python train.py --arch="convnext" --model="image classifier" --dataset="views of escape-time and Newton fractals" --train_examples=145000 --image_size=32 --crop_scale_min=1 --horizontal_flip=true --translate=0.06 --targets=["kind", "palette"] --num_classes=[10, 7] --isotropic=true --norm="layernorm" --hidden_act="gelu" --mlp_ratio=6 --inner_norm=false --patch_size=[4, 4] --conv_stem=false --layers=8 --width=128 --kernel_size=5 --label_smoothing=0.2 --loss="cross_entropy" --init="kaiming_normal" --residual_init="scaled_by_depth" --optimizer="ademamix" --learning_rate=0.00095 --beta1=0.9 --beta2=0.999 --eps=1e-10 --beta3=0.999 --alpha=4 --max_grad_norm=5.0 --ema_decay=0.995 --max_steps=27100 --batch_size=384 --epochs=71.8 --lr_schedule="cosine" --final_lr_fraction=0.1 --warmup_steps=5420 --weight_decay=0.05
Rows from block 3 of a small image classifier, named by matrix and row number. Rows with one number belong to one neuron. Each number is 128 + 32 x the weight over its row's rms, rounded and kept within 0 to 255. All counts start at 0. Numbers have three digits each. After the name is the row's rms in percent of the matrix's.
After each neuron's rows are labels from the 100 images, of 14848, where the neuron reaches its highest value: "strongest on" is what is common among them; "colour at peak" is the nearest of a few named colours to the mean colour under the peak. Only what is clearly more common there than usual is listed. The data: views of escape-time and Newton fractals. In brackets: how many of the 100.
# fc1: MLP up (model.blocks.3.mlp.fc1.weight, 768x128), inputs 0-127
# fc2: MLP down (model.blocks.3.mlp.fc2.weight, 128x768, transposed), outputs 0-127

fc1.654 098:129032143074170141093156127163058121153156128169074168117188136114090143043087140121120108138105127164084164116127096119168127126142128179129120119126102110140136164155087105112146144213105110124103086155147073140093121090058108088137153122095116162082078124101171123106118101149098155116206097165181165088125151122128121097078124174139117195103164125121145132169106123146120123124143
fc2.654 113:059138115167098142088082123088108164153097140180137093119133143091130192156120110159130074078139132110106150151189108140084111152078174098131134113117124134124107125157119077100157192096135117078138078124130194109146138187060096166119181124095099136064151164180157128129153093102100093129159159093116135118167098083123153188159094136118069127095123170094146099170102116055116115125097
strongest on: vivid (51); tricorn (28)
colour at peak: blue (33)

fc1.570 097:114142094096144140142159119074102105160120087133057121133157130108137133136117079144127126135198153117103151103153129178136074110153142129137122123157117095131087135122188126106134206154085088116179115116166176060064054147154160191117127152153118121146062144178128097118127077143114115106112115144089110064122216161164093083123132113126137165118111082194084150133115115169109185116130
fc2.570 096:101195175126126171152093098131167157080104172078152142100101095143191162161087153121118139112143130133136158108121160115162183087177143107138139155141109154105172135150065128114132153131123158162104188123075146127126118113108163144106128140083090130173138191065185212142053156137077148140110067142173190139126071115117148158146116131115135120116150081128156113149061169105122113096095
strongest on: vivid (34); Julia set (29)
colour at peak: black (74)

fc1.409 092:154144105134183158120167120151122120123169123113112108137070149137078155150149084147121100149134092125164094093131137192200113176148123106064155148082133107101142150169123113112125117142058203105169109101117099131110120115115112092172138150076115144146062129192111143106166167156126132151132159091092099141082193146163070132043171151077098073079094136103086090128101131115133150121172
fc2.409 092:079114096123129121083103144156165105127206091090107101145141123134134118119122090101105137116142098138144119137167121093114106138156063129164142176143127121101108118120152101128131158089152151157114155080088108101075058114149110140118147120096098105181200086103172145158121154167135064144114083151177173124115117179132135137148148157013102179190130149145124110186099106201179168106104
strongest on: quartic Julia set (42)
colour at peak: black (56)

fc1.279 083:056138137108073070152140122110115107167164045138161142127109103225122169101091105144150106158118146093152115085123175127132153122117178177134127118167107013069089159187114116113140133159113158101138135055167108119129137116133111106189144103135171146093107171119111107104135109139113157107177119147123162125130084115106119148105084136123096094119182122124162154113092085125150187129177
fc2.279 083:170167171099133083132113149112142169101106114140118123123160126100125165137123114157084123128150137056182128066092162133184100162127137122166101087062101043082160104150093131121161167085103117143078110168138099139075131118146132173087093151108103161205173159145144095151125152116156152162134114102209136136127159138108135187103107175096126087133095124141099130162113169183100199167118
strongest on: vivid (38)
colour at peak: pink (29)

fc1.46 102:131135147147095183132178181130151153114129108136132153106126104102123123156131099111116097126156145110065197068185082134113140090095098179120159129090140071110047142074140155164136104167122133115159069118143149170074153086134086144072105121082104141099141131148118128136143099081106080111160173084101147094139131080135130126144126193162110124070183154165184154169105157130124197078149
fc2.46 096:167093105186132159132067117129162163071136171130100146096138082063152120106117116126109115114105162125098195194090150155071177122078176175140140126147139189123110177128173130177152149121095198071114096115145117158128154139095117118151149127096142152125168090174143108123115158172131102147173150139118106075111156124105120096124140075131044082105185172166194112121142102136146139142101
strongest on: pastel (58); cubic Julia set (28)
colour at peak: pink (44)

fc1.392 102:112122127166090092166069112137094141145137168125133112126098138136128147157124111154147092131136081121113022126131131131149135182060098130140133036164149011095166130166129096160078141123144137171148098092151086073114164100140166126130159152081114118111151126110129126134157148098224124120097141114052110132131208103154123128164131115129127145123178132158101157143141111085107148140161
fc2.392 120:126112149146105121096122129173127095147172111080102045161102144104126101116156090122171059100135101101087114093139164172113111069171145076198167143138128092148168100112151162205142123129131164136117097174093124032187118125130127190134162097124092030101093104144185122104162133067157115095114153118176118167103113117139128121112141117127175098148151161133141141124110124088104114133116
strongest on: vivid (50)
colour at peak: purple (39); pink (32)

fc1.165 101:111119088113115073109128096138102122121090087088140147102082150076124118126132124141083105151162124099135141171145108120147134153118163153148112068204102099072097174090153036124080093194145146159150133153164193174098178144114095086112102109165137079075133119119122188108093186139133165111129183112173130112194143111141114167161106152133144164117095176127123094141200113155103102110148
fc2.165 090:159140072084118081046149137044104161141144147162140185090159155148116154143144095106120134143189181158118153124159072114167144150177147111134141132122075129102127098129050192140118152118129094142141093133122093149103148049122119162149083101098093109110059152099083068086113105136095111138155196124104139140106128138157133136137127192129123145109106067121139123157091133108193165102137
strongest on: quartic Julia set (32)
colour at peak: pink (26)

fc1.727 087:238113156091153148098104057186118140177118197143045131109167111079127124159127123151057117201101090088140111119133110121142145192066083119159114090124104127111150149126141112142106107156124113099152089170130112138185138154113103149128136135094059090128154134134102121136182138103175114151084139120111081148146088106190132127084159119125111136123179086082124119116141070134124115100132
fc2.727 101:084143119148131120190156156046151141132125046132168129104161127097126114119127098166000114141111154106127087117139122147159141160099118134073103104075117182113126087211127104155111141107157107126138103099088114149090117120109181119146102147126116198113148113178144100136085203136159112170133132165127172123139106091060087106131141117111102142147116101121147150140195110124089150134120
strongest on: vivid (60)
colour at peak: green (50)

fc1.87 101:149116130120122079132137133092079143130090162077126143193089130120111139135139126169102115161163116136079109144110149145165087129064091131099155090130114095116099096093107085141182103130072168101162119129153103091096114079127148119147155167106119131124084101152121137029161140122163178147134129138113168155134173113216133116088190089114125074114176131115112103174108111138173179191216
fc2.87 110:143108092199166110118093160183153110117118121101189113112153126157196064164109196170134149148191097146109092124085127103109121169135142175129152124105194101118084143138143095112101143103155136120144168114111119089094111115164092080141078158094101122135173144206167099133113106145134149126148099092189154133126178126178201146160087133091052118116104172151092144138110131141120113084170
strongest on: quartic Julia set (40)
colour at peak: black (56)

fc1.195 102:166084145179155129089141237135114139120126105139122158068124117175127131166079090131139125122116164112058167124176137143128164141125136145120126101136110121117114094154111188110147124127174161115100187182120142154066103070149127188140182112168117155123150202077083120126162137107135161062166128105139099086126123083100131125106114114140111179125145079157125178065134118068072148131095
fc2.195 100:105129136204128057132102198138129135163146140102128092173101123109118133168110112142131164124141177153146076100168138162174106122191125151113139135102120116129137149176247095139123148149154095134187124125078102128118116135126080084166154122097089126124148168104130063115090146140112086107141072160164201133134144149139177074117117123133111135064102135161149214116127132152144172086107
strongest on: pastel (45)
colour at peak: pink (43)

fc1.376 099:162091130135122097159140066108121190121173109092126137162115113115072194127159149120103126145148077151168173131128133176213095159073125103068146120086148108142125139140100112136111134161093157101135121151104154093076117165070137079089133141084127134167120132154117180130093135203138117110169090091080133129095167146191099078105169150120117073131050136088102102115126141135128187173151
fc2.376 106:101134118146125104078132118155178113166142133115121105128150139118132055130121133115126114146096113115123140130141109085075088092074122162163113160124119073123158053140141084125149104109112152174083119099172119162143086127111150115105166138111087080096123150174127106184142198154148100145207116146179174114153073136174149195138118190079111159193101136166103123084100140155168091188194
strongest on: quartic Julia set (35)
colour at peak: black (63)

fc1.305 096:126126146189121117086146115139134136107112137121142113115173076092140154181078101123135080153139137138169096109085112109133117103073092152130129111105101137124144120111144155155210088159022161127118117155152123102110137078108149158136129144152136149153109146182141079086205148182170116104169077117145103119087167205121157143156155166132063089077152095067144136068115132142157143134189
fc2.305 097:139117134150175104121157116143099128114093125129163173071173092157183152129157144091096160088144118132145115178052113100114133131089183102155129193111169151122082173079157144115121115073182130096163126139104146127128161100112159113100107157085090142103076168152114167158164160092132101072152111069092093150129109209155116068074132090099188143149142090124170175177131107106152136099115
strongest on: tricorn (65)
colour at peak: black (84)

fc1.527 094:120157150114112147161097110143122139139111131118133151103167084154038169130187119138130075143142149150114174134148097109159132111099147220153145133131132147138083072072156070212133138137089089130188152144119140117134091167141131060110123119142139114069171122097114147156090115197177078159125093129146138074148082171104173153102141167134105092094127119149183113072134116107129075107174
fc2.527 093:131080150114161191101100103101127172131140145115149122144101103132075122102124084149111131120148071143138139157153123170162092161140145060112117179143107106131182099135124113215135124107147137099183102202155128128140142143134156196138179116099127125077067148097168115134187096134098076108151139176082134161155121203149140071197156142079120141113062141151064117104159139126153109158105
strongest on: quartic Julia set (27)
colour at peak: black (60)

fc1.713 093:181143130103128114110144148156108125150153089112135150108106098173117104173146126126105136138122129113135065139099159079178130137093095143142145136091139119078115182162109111152115180176149138049158019187148119100181082107111093132134173172115098107075104138135123179123088126164158130071174168099163073107113083116122119148144089101124105056102129157145142104127061140133129181141197
fc2.713 086:157180072146133170113063143123118092136104124117129144178138119116114086136151143116159150166148136091073135151093146096162133133152149166148169182103122063095162116185162120158111140141178188144159103144123106125114196175132128171174149092214188129179134096147158113069152081083154100096114215109164168076138092137153177122124118137123130123104168107142106142141111168103144122186129
strongest on: vivid (47)
colour at peak: black (58)

fc1.707 091:169126106180107121137166048125188175129075110128134104132177120089124126102135099205139086107146145099072092147156108142136122166155157073126166158091125077106140082142172081154108082176137179140188111109165108112074141068115109131095137126134152172184148109120094167146113093181142146107103179154150131120092116131164167145090151112071070153107080073145096128115106157117119157094131
fc2.707 089:106127142137092085183147090148103096154100118043204164182143147093127096119138105120104099090153091117191139120113185184190090098134136101184088139161124102148116132129181057104158116125141130129180147126059120111120163169101118171105108141116140140152079060133094174079092114109145114123110071142103129133137103167140142163089166073092119125139133090059161117134151149111099084119113
strongest on: pastel (32)
colour at peak: pink (28)

fc1.5 093:109097096151135101063117138143132112118132128161145139168119135114099124191145174123110112141101077211089047107084102104151106144078094128174150126122088149145140160077147104105116106131118169144109079164152154099100159070150121080135210141146125186145101124121136143084106140128145119134179135146168154087223117176137143097119051162077117085129211124146146160127160106118128147114128
fc2.5 099:117100089128141179172151122083103135143118134150083098111200104140168164158099144175134126165116134119168121152156114148125149129139124124089121114180138215112123112129130163117120141101132153112091126083066121115114133167134157122150204110092206121074202188142100159101107124164150116161218103128167131134163115173130109105120077186150126099150089175115136115135130058100106180153186
strongest on: tricorn (32)
colour at peak: grey (35)

fc1.354 098:135112139125137111167059117143119124171116161139145139149123141093161134169125089132119069123149131151123013116143153144111107133112125132149135024143157067140152082206098106174064150099107112179162117119131143041132168126154127132106166125087112129119156102078123088149133154097238134121097165093086142119122168124161117115143104112102100151104163143121078133134186136120119145141159
fc2.354 116:118125142141066103110174100134091119122148105105119115155101143062135122106170110186173084086131094105079071077130141209089064061136143107167140102144099112105132094093170154108128117121134161125091134160118157085187129128084108153124170104121125005119104128137154137125168169086162151140119144130138111172098104087092171110144140092145109098171160173132103131062129128085108126095120
strongest on: vivid (61)
colour at peak: purple (34)

fc1.357 099:099145084101096173103122118183159088141147070151101157115184087161181133114140120139099111131100183096155104123145115131144119115120117137158140138215113128158082212070073114167146113094144114174099115132147098091120124121153116066133191124076145201084160140094179163158141150137069123127157123142174114139132131136111101106133078101167134179106097129161105135077151119100108134035122
fc2.357 090:061082143145129156176132202108123162102134158177075145118146129123138102120114136158138121094055123128192087154116151139150119153136162154119135111158128106157135145132109085128171125126124089151103115147167116141122137145094084120125085145054101139106148219026063037168104108114107122108114125204151114100166160161141118093153069105147154131101120130102097115133157134113091165138182
strongest on: burning ship (40); cool (34)
colour at peak: black (75)